config = dict(
    norm='layernorm',
    num_labels=33,
    momentum=0.95,
    final_lr_fraction=0,
)
Rows from block 10 of a small multi-label image tagger, named by matrix and row number. Rows with one number belong to one neuron. Each number is 128 + 24 x the weight over its row's rms, rounded and kept within 0 to 255. All counts start at 0. Numbers have three digits each.
After each neuron's rows are labels from the 100 images, of 14976, where the neuron reaches its highest value: "patch colour" is the nearest of a few named colours to the mean colour under the peak. Only what is clearly more common there than usual is listed. The data: dead-leaves pictures: piles of overlapping shapes.
# fc1: MLP up (model.blocks.10.mlp.fc1.weight, 768x128), inputs 0-127
# fc2: MLP down (model.blocks.10.mlp.fc2.weight, 128x768, transposed), outputs 0-127

fc1.169:103128111172128135154130139140111136079122105113090099110151135108107163153155115101104126093113123124139086181150133163147129140169130104143128085105123144103109123126090131149133115185138164154094114106134113120136139136145117146143111135075163117112121149112120086168176116116129126122117113202152115147124123148115046112137125117153154123121145146126132113103140135104107151161160
fc2.169:160114134105111144133137146132140100075051087094125144165130129156156126176143121169106152109073096150164098140106160129091156115082136139084133153094119156119106130110149114110141151138167105124160115103182144120114119137128117133119142165072158167099152111108107094118136133153121111121128135140129125130157120120144102131159126115151127125113119138099136165123143106123142148156093
patch colour: orange; red

fc1.378:143120149163120130127131107129178122107154135126145163146113105124147130085137128117139135121157129152117054143116105098109144171136130079097124148096139112137123112120122177136141162160111128103129098116115138123162112128079091141135175131108079111121115171102111097115110190109154136116105126113116141145178136124125097113166167125146085159078159122119154153144136100141128126114110
fc2.378:147156138095141108132101129116147142152134058166147150147122115133121128123132134080099125100141146114134124137118147167121157145111094114132097098107143087096114144135117123115115105158095141151123146087122124122113165117158055125158115090093138135094152147122131121129164125150117118105171103160170122190135161082096130122152122115138132128168154104183112150156112115149128143145131
patch colour: pink

fc1.469:132103109117142111128198106106099128126134098132125113178119131101112154150166094105135120151133156133123175133153153136109165117104125091165096114118153128145122155088080122148149142150139128156152191125142156149074109165114157104124179119113165137143118125157134116123148105136104124118092114117121121113123130144113099140119133116106118138087117104094179145161134103147135105069142
fc2.469:140142141168075123063097156126128139111103135119118129142120127130109142141103141144105071119164089152134122115138097139146148178138143147088147156138140132147141132165146143142108112116144146118188116132117127073153111114133077093149151127110106171118138144109143102115130116147148143143144095148118117132063146100134157181121151145075158103152126156114099124135153134155106152137137
patch colour: purple

fc1.653:101099136127143114160119141077102103198141135143113138123119095159132135164136119109113147128137112107111161176105102125118110170100186114092087130117106095142099134113142108127130128108157125102149096072161128134136179121107137147170093167122139130156168101170130087098129145132095117146155123137119116155153127128119106114097120140150153163115145138144116122127130131122106176152095
fc2.653:165131113157066123144124123141134160068102117099142133120164161086150191088088144126125079120144122129133088126152131073130138107122082094133126125157117138130135114130101122107111132161133135156094139119162162121124137121147112113142157115157157162107084120124132139125104108133148143138125127072138108123162148157131152152140146107128147092132120108111159169122121110151141095093174
patch colour: grey; pink

fc1.709:109099096155109125098105157135122152113134131144112163171144093136138096145140089124105120123134118150163109160157124151086081119133119153120132087164108131120165122146118170096126118171131151133129155168110111117116112167112150133142163082115136141157126092120110099086129167121125152124122127091077150146131104178138104102122132159167122111098138155139119130123135193121117080106128
fc2.709:123102090105112127110114140127125136097077163113132134106152141160108087136130120146133134119135127166124107147128159154087126134125160149096131113126126140088199133141160145115140143133120117092164124172154088143143145136135177135113168133155129112120123093102086128093073171151110136104071121097119155153111128120120169090161136174139088132125104144096149129125123143145112147145109
patch colour: grey

fc1.132:095138124082121129128104085128159115132164140092103134104134114171111122120100174107137124107118159146109159121130126163091139153149145140070173138111121143170138131175114111139127153090164078156153120161123106147100175123150127123139096110127150142120112143127144163104123091132154149073073140113104099110080137143130128114128122124152131149142143135124143091095145117146111145171129
fc2.132:140125160162123145156138133108133164142108135105144128147142095150116130169151144064133116108132142141097086140135112143136119116142132145126110143155117153087107153129122041151096158124090095143120168110192133124179143123169171111128119118131104103137093118114148101115144102111130118107140114146112128101098138104124160095137190138111133114135107126127165077127134154105102129122107
patch colour: pink

fc1.568:163144135143080111130099116081151168144160111094133093182127149169122095158169139100147127123142119102177095134117166163143120136102120142125111123134098106119159111152134184166091151160150112135135146105120141114118127118131082179097107118117139137099155161112148112122141148110061115132147120119130132119131146117112146103105106138122105113124088115113169161127103147160145150107141
fc2.568:076116113150099106152165120120122098133132159132096125135131135106123118169137164127160107145075096119109140149164083121128105121177150123118116186106166140148149121121140104097132137121116163116125115166111161146116128106088089127146147128088122156090113123131128132139123085158174118181109124179174140112116118090087100152131151119120136113122104133142096133129127106074130141131128
patch colour: blue

fc1.562:089078108126138092137108141194134155154111094143128152150135169134108134132169122140132117124143082118130151091116168122066085073123132115079130133138148118137129123104124107115108120109159107135141135099128158108127109128098167152179090177111121146125146108120118119143130134154163102143128148123098111159128142138127147120179118175116101105130160128149134126170124140103094152108137
fc2.562:145135166160115113119173149101108122130140100113109109169112120161117139178155095086124136124144093179145120156169084125130161146108123143134106161099142085097150131144131150132132169137109158121134148160154108086153081094146128123118100091139094128097108109129139154110112137103106139127151137154152147099132122096087107116108144130152126181098129148145147133165088100119109127102158
patch colour: brown

fc1.379:123126152129121138094106135139175152148089096155114132146144116119126111110139130105114170165134136124163085154148122142085121150149130096153113159144168076121089131146150135134128099117106169112156075121121162111127076154153163111127130133113139084168135077160127121108113115147121146137116133121134102085158097135133129158101151111151140105124110121114172145094156076125100116087125
fc2.379:145106145140160095069113144115144101142150131138099102131089150127121144111100117111094106097139101125127141161152133096133154092105155107149113172102183138151140130135163140119080147145098085176087148125125106113137131153185114114142112165137119140108156164130127110139075093141142104125121102130135115172114151105123138110149097151132111143145152142131122152144158109080114156161100
patch colour: orange

fc1.642:127156103184117131132104161130115136109118101163118122145106102103147155163152111152096095111101115117122110165141102128141154118178097108133130086124093153070115122130137082117155149179140156159152136153150105119168113111137117096139128111102111110153122125161165105163136139130113119110109100155130106137143159159102112083133094092167165144135117138106149121082148148112133106163151
fc2.642:106118130158082124125135152162104102134122109095103131115157182132128101146148162154146105121114159156116155128129130131072110131208128115118151116098131118141084107143144149130120134102168100132153174142143128133122165110113145148117153144090121132110074127099131138132106105138130097142107127142178191138125114095155110125140106139116116094129121126106183133087110077139112139136134
patch colour: orange

fc1.243:133110177149095118162143118135164163146098096153155116099159131149114128156157109104162139054157097101127118116097145167154121162109101136132144149137104107108135122159087138176102138125130115105128152128109170140108085102107128116106123105121122153118141129116090139153121144112122084140129155109147165116131155144109162116095121114159108114095131142145147110119102090182166154110102
fc2.243:128133120138130150104147158161120120104167109115116103124127112121122132146140116114108117150098124151103139150132107085145197129121140102146121140140165157164118121096144156126123158134133167154129097093110151090149131099124104075120099124101077140127139113165140128131100115104154114149129071183153109105152128154115107141114092135095164130132108077122113185179149139089118136102127
patch colour: blue

fc1.427:119105163146126087108112143127142132156169100097153133179125128163089101137127130118163171124124094100132172127150068167133130094098146113124062129138111105153140148077121145149111133143152153132120137157149096129145147117117107156109134119167095084132144125146125112106128167104143139103125147165106114132157088156139114118103150153131126158120090143124112138090121143134076105107153
fc2.427:101130147183086108078154137149099128105093117111130127087116155074125126165115125149112135152142158174155135139116080127114111076150124167090158149126138127138109141122118121105114108143103118177137087118123118144100121111119128129129115139107117161125132097100140186116112093117143151168127126091145091135116163128129075156111154159160157097111120157114131119113106132157159112148108
patch colour: red

fc1.236:102096137143113128121113147131169100116117063176149119134122151134152108141125117117151129136110156162117121124148173115106124107122103173113119203125144131108105117141136132109172109077095107134137123134111164128108146086137146149112131117148099097105115117138166106086140115144134133107130151069135133175169062149122144144118122142166133148100119153115114115157112163159156145128141
fc2.236:123125135118123117107150124113150132148096143124121159152103098161092090143093116114120093170126127152129094107095103134102162138117162128138094149130152144177165115141134127160124100100159152135178178117167154144083120126164169142144140086125121153123118157085147106108114163140136134130134126083113137134143117113140117139089112186148134096092150150087091142136128129155098157111105
patch colour: purple

fc1.518:125188137130143132168142102135134053137129109142085140158078119096126186136092160149148124131154122121140096155148118125112126148130077189141101115099140140126113141137105102114111138088122122147122168113133187131131086107144128147143133113141118156131130132146148082118156099088120143097121175168118140117137127108129134129163130121129085119105103111092132143146139099143144103152142
fc2.518:128126124095101156089107141129163147080067138140142135111153185148151143147160151152140139114118162143139154125104167142113125134125175161128116140150126096105139128137129132120140138154149169132112083172116145163113136131105086099112133165104103077148106094102121116124084106150103131146122181108120094102104108121153127154118115139141099137133099162110092108119178152106122118112125
patch colour: orange

fc1.747:089144145097170159129155124139100131174138121128162118095138136106142110096082124123096113115140112109120153139113156123082184116191163098142111127083163171111122128101144169114149133158121143166105158112115164126119174115142161111117136155115142136130085112149128109132146115168122130140136126133108094132134130063149131130122125128132127100143129163124165081118148133117108147087099
fc2.747:124111132145083171109131160131132137144160159161109102153096095131136154167153146074097137129169071138127123145131110139126141115134133151116137129126148144153159095109136109103125166142105134146148145115125192098155115099162088151132113139087105152113072130146124147143122149109130105130141120126131082073100125133134166097130115107113120104152135149116109142102082171124127171094122
patch colour: red

fc1.441:092115112147126145168116119152122130130143114113150154105137129129143132145117101186102123095097093077092122130143173126135120125143138100133099128083141134136133143105170159091126153156123119164122115118091160149131105151096139084076141159104168167067099165130144127114165122111116142105187102132154156129113138139131087121127130078143121165113110126129168131123123123127102146108115
fc2.441:116076148161136179127136148126088106118133130129118135094135119101147163183131135123119100103140091123108119137092116134148103170149116110141108182117115119108175128096130119109112132121109110126086133159167134108144123102149123143190110119122124140098080105144137104116118079093133118128099093164117105096115125124164149177124145127132145116144171126134135146166110115157149081083125
patch colour: black

fc1.621:120151167101148127131138101111144132161095129135106119110124158101120135106114146109155130138188133104100155160120128184152137155138140152109127152142095113166124119133163129095179111146169095112145107161104129093096158138115147095092164161108148119108100121119116123136090104144123097129111151107118121146116117072103151109137112102141108157112095143074116102154150176142159100129158
fc2.621:156125077098140125162133108133118114173167121131169119125157085087099136149154160117143128166153105124155169183137098127113099113092108113115145140114132110139123108136160147081143131111163150136161104187144091071145101106155133116143105122143125156128108115131165097168149093097128092134130123110156144127104146134138150115117110109150114147151105163113126135112133113092148096095123
patch colour: purple

fc1.368:126138103144117167142113134149181103063113152135139172127134145092150149117122137115123116146156143153166099111125090117101173108095115095136160095158128181094151106095147159137125119134085096101144131139136111128140119153108129123178139115137120127108126161117104134113131140126071140126104078140106096110117108084146176110135122158134132088122143092150143153127083134100125134101130
fc2.368:136148120124180124124170109112141117105172118123137148166134123142126153129115112119094134121113131178166084138105125156130137080064113128130110129175154126145094112141149149107174120127078135137113138108126154106115122159095142095126154134147128163135099135110121144116154181109094133152073093165130136100122135131129124108085121130142099152157111145147124153177121091086137094143127
patch colour: blue; cyan

fc1.100:095159093150109114152119152125136186128140110155151122115134096156103151179151156124126139102144129121133158152145096120129090124147114113143121131095145157109157067128108132129147222156158156116098086128150120124159101139150112131135108104104094148113076148111120142138114120115121112122120158118128143105114133165122136110052107131151152145126113121146115113147129154123083127137148
fc2.100:116160170154148130113147106159151134090146110105116123149144123080129097110151068104112130073109129124140127121116119142150161132137153143146113128073115138115147159120149124077156123139149082131119151169140084126109155134138151114131081111145104142138118161113142125085119161119099165086102154120103135097144155144105136112131129196145117099132162134147123109090103128105141113127085
patch colour: brown

fc1.65:131152126117097119127113105128172140144175082115114141151122161096108087129068151117136124154113133135182096121174135135121107162123141153148107129102081113140113135132135093086109117083139081143115119164127122120121148129142133149187103145121142115135145147128104143118134069105132189128152130134106124168150123129094100123161110109137120121157140113144128160125182091136162127105131
fc2.65:126168113119110142123124104131152086114120137104132125130167153077108118087087180130126112133160158103105123099123149104084109131111124137109119101127130143139165126109122144109131138075119085111113140075108128135134170165132157140145135172102155115134119140098154122108117108160155127123138158135146169151153115072162131142162101113125111110147140139124151131128155072181171156143108
patch colour: grey

fc1.56:125116152098082124102133100137138138147093114129073111086134152111107114183143102109099137148163116164135176119139125123163143108097100111105149118116127114126136112155163137127102148077131152194151121161127120112169120124132145108124119135096094119173123143099174111120129157137117112141093155105111168163174117128148084149132158143129150164112126106144144112124120085144117098120136
fc2.56:151165122160150109169114122101086153100146140155143149125148129122118131143154123141117104110160167148169119156152111128120108126100146134185123131156108149151089135102086123121083103148142134112051165106133123130127104125150134154137121090112169136113156108135129122141077153151087144092119108166154136099157139112083158115129111149118127092142142142122087140151102177137128127147136
patch colour: red

fc1.681:108119093110104133115102130105130140129116131142124113127108125184116130140136155144104116111165148120061169111136145099107133138089127091158133157125142144125132107127179141144167154158123147130119092139129155111134144154100138135038149133135156144156110166126136143144129103148111116096164138177155127126117166148119158162101111121125115167109103083172149136164111109090097135127142
fc2.681:147113118113141121163163150123107120121110157126116114121128133183128140155134126125160133089145103102162113160131126129137119093109162112100102108129171119137073119109122104137158133100128170180119093150165145158140136119097132122108131114163115174138145094113148084089183106131130102178127121158141130115181101156106155123123127090103138130089145117126137138132134135100179083134160
patch colour: green

fc1.142:117098147113116130143139122127148137130146108163169095124113132102156136131115167153159080143129162120099114137102132147177144110120139129120104136137135196177098176156136135115116149151134127143095112124109111164127161124096138144141139161131098171129145150129115115115152139136133104116096109111131181139090088144114148118144102107098118099160149068120095094072126100143115087132107
fc2.142:135147098146155124134133130131115131084137144117133144167150110105131157142150132109139136125123129131128130103122119101114145154117096107163148167121136129091160086134135163122146170133130152143085142106141112115141130160153088101103109069098110087182118100091107137113137134148089093122191133153148101090135165098137108141081103104157118179092146157135146133152106135162116102156132
patch colour: black

fc1.748:157112109109146128122130104102161137092158071138134118094106107157135165138146117177154143118113104114089152126167148110147145121156070124135150144096126129078184159115160174107131104151143122103148122143153128113127107118137126133134142143105106156120147129101116091113125174134111077139138092136110136126126093124124154083152135120137159152141101143076097100171160150148108121145117
fc2.748:095124165145120132147106151101097180166105113163113123135131106076134121122094125110152151130123143163140091089108115109116148097126159116138133113124096164160155097140093078125151126110137150146164133109172116184149160107131126119123125127099133120107147125171139141131101100131118111122101082157087114144123112139107132153128180101133128146117165104159113074156145111092155141133105
patch colour: black

fc1.273:103140120132135171118097158153138093137143119118137129173123132134142127131124122117138081110107113111119119087130110104134125135162090132187091101159128151119144082161163157116098129179124178134137098129143096151103155108137145126122097135126101157154087111152133108144163142100128143148150103147098100131106116149121119134152121130113144106142150090136152149130156052123147073181116
fc2.273:155179088110121119135128130128124125129149113159144137134142128086150166145111188128162134139161141130144179164134075111112132133113134118153149177104116141097094128141156110087145120092109119136101083116136150051119111123115093131190116109112136117081131156108133118123130107113122101131125133082167153135090174153147153117114131116143101125122107140146145103133146133110119116134090
patch colour: black

fc1.376:124130118144138123144111118127158139155064112121062112110148130120121103156149093137116106095165113108173183112137113103147102163122129141113140115173098106083141106130117120163137142143107123140151126139147081107100134160163117117089120140122154104118115114137096148142156157143149144158140135129136132094144112158116184107111095120124159124119138120126151174144112148119091189146175
fc2.376:171126133158135086117167139132109145131149132162175125123174138149124161099121108137126178137104146115152093157089112145128118151133078098133134098124149104148136123136082140106133185151166155130073146115112161118130197140149118126121145150140106142156101150139145163136106148117110105127140112127128134104112087110101114100095166127144077152173141139131156147126148123147126133102107
patch colour: pink; white

fc1.245:086119167120120142152165129134135096140135121134127144173092167109142135121114099134122145162152095130098181077109126108136132161173098127119138107132095155155118118131087070087101084130110113156118101112147169138139190101158125132148144135141147115155153109119160128123155127078193143094111141121131112133133129105103170155104099112113137116143140140132143136120139112104139099133145
fc2.245:122134146109171130124101076110107111145115098149133121145142104071117127137149140177113171153159135095125128129076131113136114110129141169116152088130162115113155111126110144119122163159160111141095127148107085123192109136138142118115119083131133094139138127172129080143115108133142115093139149135136108095132121127125185155091133119088156149138124134155151143136127074145176149142117
patch colour: brown

fc1.12:107144180090090120124128117161136143098070141120173117066106130134139131154133139117177092080093131107108102181120111158134180161184122136130103162115107108127148124099134134153145139162144152147130148126168137138132126133137169120146113121088138101150121132098108113090141135139087104112122155087134141124134115102116131129094123146169143131105114177101163126131131142112122142138125
fc2.12:099118147136148106128123123174125127131113113106141125120143107153097113161096105104138092137105140139112157106115114142176154143184090146131118123156090111140103132116116105142169089181112105179083106091123153116121178149134135132123116155122158158160141150126092137142180125124102119098111129109134142147159136096078132161081169100121112122140159140164155102140124128115123135169128
patch colour: grey; pink

fc1.627:186132144133122185122088086159098102131093119118127151080117106133108133086128121153117124160129132108121169115142150138147107102111140157136111124111100135167127117117091113154114107114116150117140127129103161135115093143100154076154105110138139113102122160147152178128094130164137155140155159102180114135136084110171094133110167118126152125142084119103121157151148129108175107127118
fc2.627:117145118110109137132110158139104154131109128162137097050119121116124147117154121116121114132106124092118142136152072131115144102107122184157116138109141160178100147114124130147141141142130130127095139122139155102126139149109125094176168153089138101099105144106116185102154118129163119187121150139166113091143119155147109124092154087125134127131174143112125089158115134113098088152132
patch colour: black

fc1.740:140121162126136112132131152130109127164106108122130139180116094113112189153088126092146162119116083138107111172126117148144126159115116123115103121086157148137098151115103120169094113193118105160127139127125134082126120141140116142095100148107163126122103111153090131105120165122118079101113159140116169128106102153149086141102113139145138137096141110138168105109163144126103149118178
fc2.740:106142160163113108143122104132113156110136124097095127129141119154093104135096103109133107138130142132120146177144150107122135109122140081142160128109134119157139093126160150118133169100143154118178123129079113163121122134134125124124152124165114174103136100134119152109143135106129160155131101110133087189138127125124090128111189142163171109145118124097102137171091104090119153149062
patch colour: blue

fc1.409:117172134138113104119104115139168063076137123157104131147126144142128135102137101160085122181131142153180164086162137138113144097110124112128153139142137129146096127094116125126154095102108115162092120109105149129093143111133118116158144115114084123143067147122127121154141132123150132162138144118093109176178111097126141126161127124139109125120191138145127118169159129139119096149135
fc2.409:100134111136055112166142111139138121132120113124115142105118089138152158155109153107188126105115122109095123132125123131136159137194122130124137156116142148146139104145160168107113151144111136132160138114141137103116124108167159089140135102118078118161123156116126132143138154088105151117134112101170090111127182120085148097103117103119102107163183165118170122114114136090134126146124
patch colour: grey; pink

fc1.691:148096128113132126144147124104131139175133103130120127106080111117152116116137111117112122138088130138097097112143101167131161129142119071155133133153115129125081157129170086107117065141162126135171163160150106122157140099124168113138146127149122117158137146148124143145128138099129125125109121101122162172119149157116138128171182122116110087109082111101125113092184142087146126155100
fc2.691:142129142112130139140170138100121109169169115105117128123108143136159122087110086103112100142118112147127090106138132166110130125114148098124124127147108128128087157099129131101136042149148138106154152151115111130106109125101174115158132111151154153092136155147149120137107148109135171147123113098097166174145077175147071143154141157131156098128092152134129110138143150090142135124126
patch colour: green

fc1.212:114117100137107145098146091092148103151159110107107109135089108113113154109167124111136108139112160120108149111115111145102137122080122138142134102126151132145136115150170160102103121159119178154140134125120145131126112145104126124119106132172151178179102134117113160098113122098126093194145124173140119088086106102141145110184076130159133112088110146147128126166148110133150151135107
fc2.212:129160116156127095148124145124170108170157122098160159111161113132132122120094091162118123144093094097122105135131103185137122085185136113146103181123144109145111106142121087124185115137121107103071108115128154118113159108147147144128108125137125115132108131154164109150145111142190173115137131140158145135147088115103152098091111108131138114085146099119120115129120124089129113123138
patch colour: purple

fc1.257:141076135118102118109127116141129093120121131117131167168163099095128141132057137163102135138102104117114128109118118170151138101108092171115125156146113121166121143104111105106115120106116131078161134151112165136143139095139141086115149120138148072131131146131155164131079137155185138158135156144162128110141109097119119150157088104114134112127161125161127149130091098155113092123150
fc2.257:144100141143114110075110126130137150156127139116096181146126131112112146131132148148142182087113096127127133118144112125170085100135147137116130146072105127140097178110098124124096121123111125136156096145128149085112101148138129136134092093094165139102098157099155160128108112135186142091096172124087172121135139095130138145128129106141129146147174152164137131119150122118103132176130
patch colour: purple

fc1.153:093116133169133142124106115178084122071126121142110144170118110110109140141151162095144127123117141114149119150102099107096114132118138176119123127138137115110115162116127128107174151083121122117084147082129182151126137137150114149096182134110159170149109118132150152095163114138116103111146162131110137106129137137116111128181105109158140162116123165157149130163137099120125075087120
fc2.153:133123127148131122125156104110154125131185113142122131124128127118102142126115132115074105147097098155120104168146123133149118120146127068149156179146142106115117120123146119114103138125139154105126152139126115119128190103096101118106080177164110053147129091171157159150151150125108098139154110108140123137134109130109154112108113094135107162119113075101142149154142088123133105086142
patch colour: pink; white

fc1.726:103150113154134125136127160095107119117059101145137129180151088146099144139114098122117133130113127137119130171117141162130150103177079134145151088121125160132126091095117126136114157161149139164130110116088139102130155123122125118068127123149130132120101089140166110140118122132147102123110133103147166118076131105141132125161115128176176146126153196112156144126141129095140095109137
fc2.726:109121128167116136112128120117128123142106156189139121118116137124130169146127109160105113154130157088087120175130115113137115141123092072148146129093087156150123128146127115097157121107130121114139096080111107120164158148119157082126064079128140126127143129112168078158103143100165124164136120109148103145102153114129153139087093125129151135146147145166123130134142088110153106139160
patch colour: grey

fc1.364:142140130169140146124112124117135155157104064092089124118148127103127104158146109117107131112110135116119136136152124118111130119085139128101117090145125093117103105185150179153094187093137163113095167101104129102121104107120124160124125136147151149125135116141115129163104196094065135149122111100119136132125124115118121143141114113138157170123111161154151156123138165151081156124139
fc2.364:141115130150124127138107140149134133116156104129140084147122126056140142146104109125125159133104116159147135134172138142129147106200139113124133182102118132128122143077108080139118168154101108162133130124143160109135160066156136124126108087116129113133097117125165173101113083112129134133118145129132098144124171153159154136177153118126171103126099123094120107103140132092137117114158
patch colour: pink

fc1.648:138140150120102155127127081113170174101092146129104117152133127112139106123136165166137098129118133103137112158129146140113116141142113137111118124134100154106126182100133066104158174112140100067165109120114133153141155126139154164090119125135112119137124102103152125137100166160084138139139178106143128162104155133112153078155136121136094121167120148092131140090152096129154163140115
fc2.648:138143113140096131148117149129113111126180180142138120155138107099111137136126163097112159148121115116129134159153123122121063114152156138132149136119092133119106117100118096117111157099142119122101093138102165080121104147123063132178108147100148137127095142139174101123115088104135128141128121144169137127112191166123118107102184096121147140119148115174132135089108111113126102137101
patch colour: purple

fc1.135:124122132185115144145116134138073163068115149121130138104112101132103116116163155115127133100127132123094112097161165152139095050158087120112177127150143130111160091121162092090133107186157154165182153102129131099090123112150105127126138141128134127130110135128129119164110134123123127138131114155152110116130132179094129116100141114104122095146123123126113148141139167149142124119146
fc2.135:124120133110131186135105137106101089117114102114122096105129135147147119094096153130135112110129137165126115133138163116126169099147109136127107134156121124092106120127157087145128157091141139123143143115162131141162150103123157148171137136164115099136107110129131149099131127119148112115115118085118182166143102093147164105166145130139146145131127138042162059126140098146151160164101
patch colour: brown

fc1.397:128091124127140173152114100126107145162151166100143097126153136116145114158100143122150120120091173094124101104161126141144173170098128114120080149118120109146119118110120136095152106117142112104108153080104134188148180148122166163137118136117104106166102164112141135099108108168144124132120121146160132161106169092136112141111142105092111097126170111143146124086144092123126125140111
fc2.397:158163133165119123111134147148120123060154139183152155190117151093141117116133119131111114126146118111163127153108090110161145174158129131092131134097094135139108127125147139147149133140131069160089089123149129142126081090156117108115131092085096098139142135101164114121126167132116116119155139147136091151103144119129137108126086155108144116147163093143138142101147091130105111121109
patch colour: black

fc1.554:073147115151086133149133120116136148154156159105109132138129154129108132122102153133149123137139105128128139112161137156121082142123119108154132133102117123152118151132113068041103147115121157161124117122131147160120171156111136133181112177109118125119134103123150138141107063126125157134107173162103109159095119136141090176128089103147112096140106142127085149136141123103155125140139
fc2.554:147121072135165135139113107162141064137131114114148150128125081094171157114125156120141136110145128109115107093149133140128067115098111141107114101122134116164096154139122086102105139083148116128116148105120161124118121096100105164128087158144154167116123156159123148116152111148169130156083149168121119149126105146156122113160122138109137127148081075145157149145133126156137144154148
patch colour: grey

fc1.360:150131143139117175136097133149120103115140132146134125106093116134155091131167107131118152153135123062140146094112130095162121102158093114120104146162043132102159097146131111135158111138117127115162099139149133116097130148140108110163162166170125135130108120135152101154128139146095129151162088106133113104162154122139177108122114100115147122161141116110090143134182140095156115116113
fc2.360:090164121122142145161146125144118117110107111078163132123120079148097140112065166127122074153101118124110151184090139159113112151122133115131126131100122140154127107167150127108142151111140093123135156142127112132167134140099115101118140119119143159135133126161143168118134131105141129104091134175144179106106137109091093101140137089109127171122109100095173105148125098143126134178147
patch colour: black

fc1.551:138132156162130157172132107113150134156175096097117134145129134130127089156119134122110139102110103121164118127158075161154096160152160168103111105157101119126112107153093156142129154154131156103183092144120121150098141137126118149156125116127101105103131136149128122091163084104131177098094126123121132123113092151085137113119104126103126157151152085106134090164153126091132120136165
fc2.551:092134109177139115142132160131106154122134171179142149114138059153107178137126119107090089173144107107100155155129120122169124126133107088122156114088123134125171113143140124155151186101108144151091130161147145118146127144121110133100083151093144144147135123130131131156144119101129131151113129165114147141124129138074080104167112139136121127078101116110116107106131109130110140108113
patch colour: blue

fc1.466:093137120145158185137124122099182077103115138147115133107121115102137131149151131100133131132128149134113094170156114178134143129151129144127080133056130091126104072162131120116096123192173143131111107144130159126148124134124127124142117120142091135100102141084085131099140126139126099111140121121118125145145163128097144088106131114141095143137157136163155123130101157152100170141115
fc2.466:138120118073100130125155147147100148113154140112085157138162126112100107129109121176106120139106084150116169087138122141122124065088155110099149175133129124132168134150102137076135129158087172138130095109150128124116108124102124140145129172131126142135146168149150173144130183129171104142136123139139099143136092114142133116138165135092104130111135111079130132152151124134115125095163
patch colour: pink

fc1.423:145118109108168135098121122105099111152106156117126139132115101161147134123103162113151114074126141146090111130137072128113140140157096106121134109111170132151143141130128133184136130130192129126146142113125137170122090118132126166112150124154135177121133117138158112110123178123132091089085094152136179103101140116186156128116152164129135108136081117129133115102099096149098145120096
fc2.423:148120152072110162139126116158138101137099105109138094098147181143089097110117108120147139109090154131124151082131138160116137132149160092149117111162092120118093123139125126155145098092142107087165130101132118118160129131136174141146147097177109079113150167150112153122113128158127124114157119086099139160140096119129119138136115167085133118124138187113129116156127125138119171158127
patch colour: red; purple

fc1.133:141140146142112089102132163132131093149101135112096127128083104145146132121163106093117147109114105158124109167160101140096134125193113141136134122129161085108130104121102099145129072101164147134167151128163160108116081093125141141117155139148171131114100105151170148142133133113138113098103119153140127140140140134121122126151167173133138104101076146102159157131131093078127163135124
fc2.133:144077130100159132157160106116137163148135097135133141105098129133184159195155147131131071109134153119087100111102108137146164091151101109129130122148139113150105152139144145125113127181159151161120139134124111150120126103102141132115076143088069143160126137086109109129143165133113093119131136146141137100087137150107146152124136132139103123129138129150119068100141160124103118121134
patch colour: orange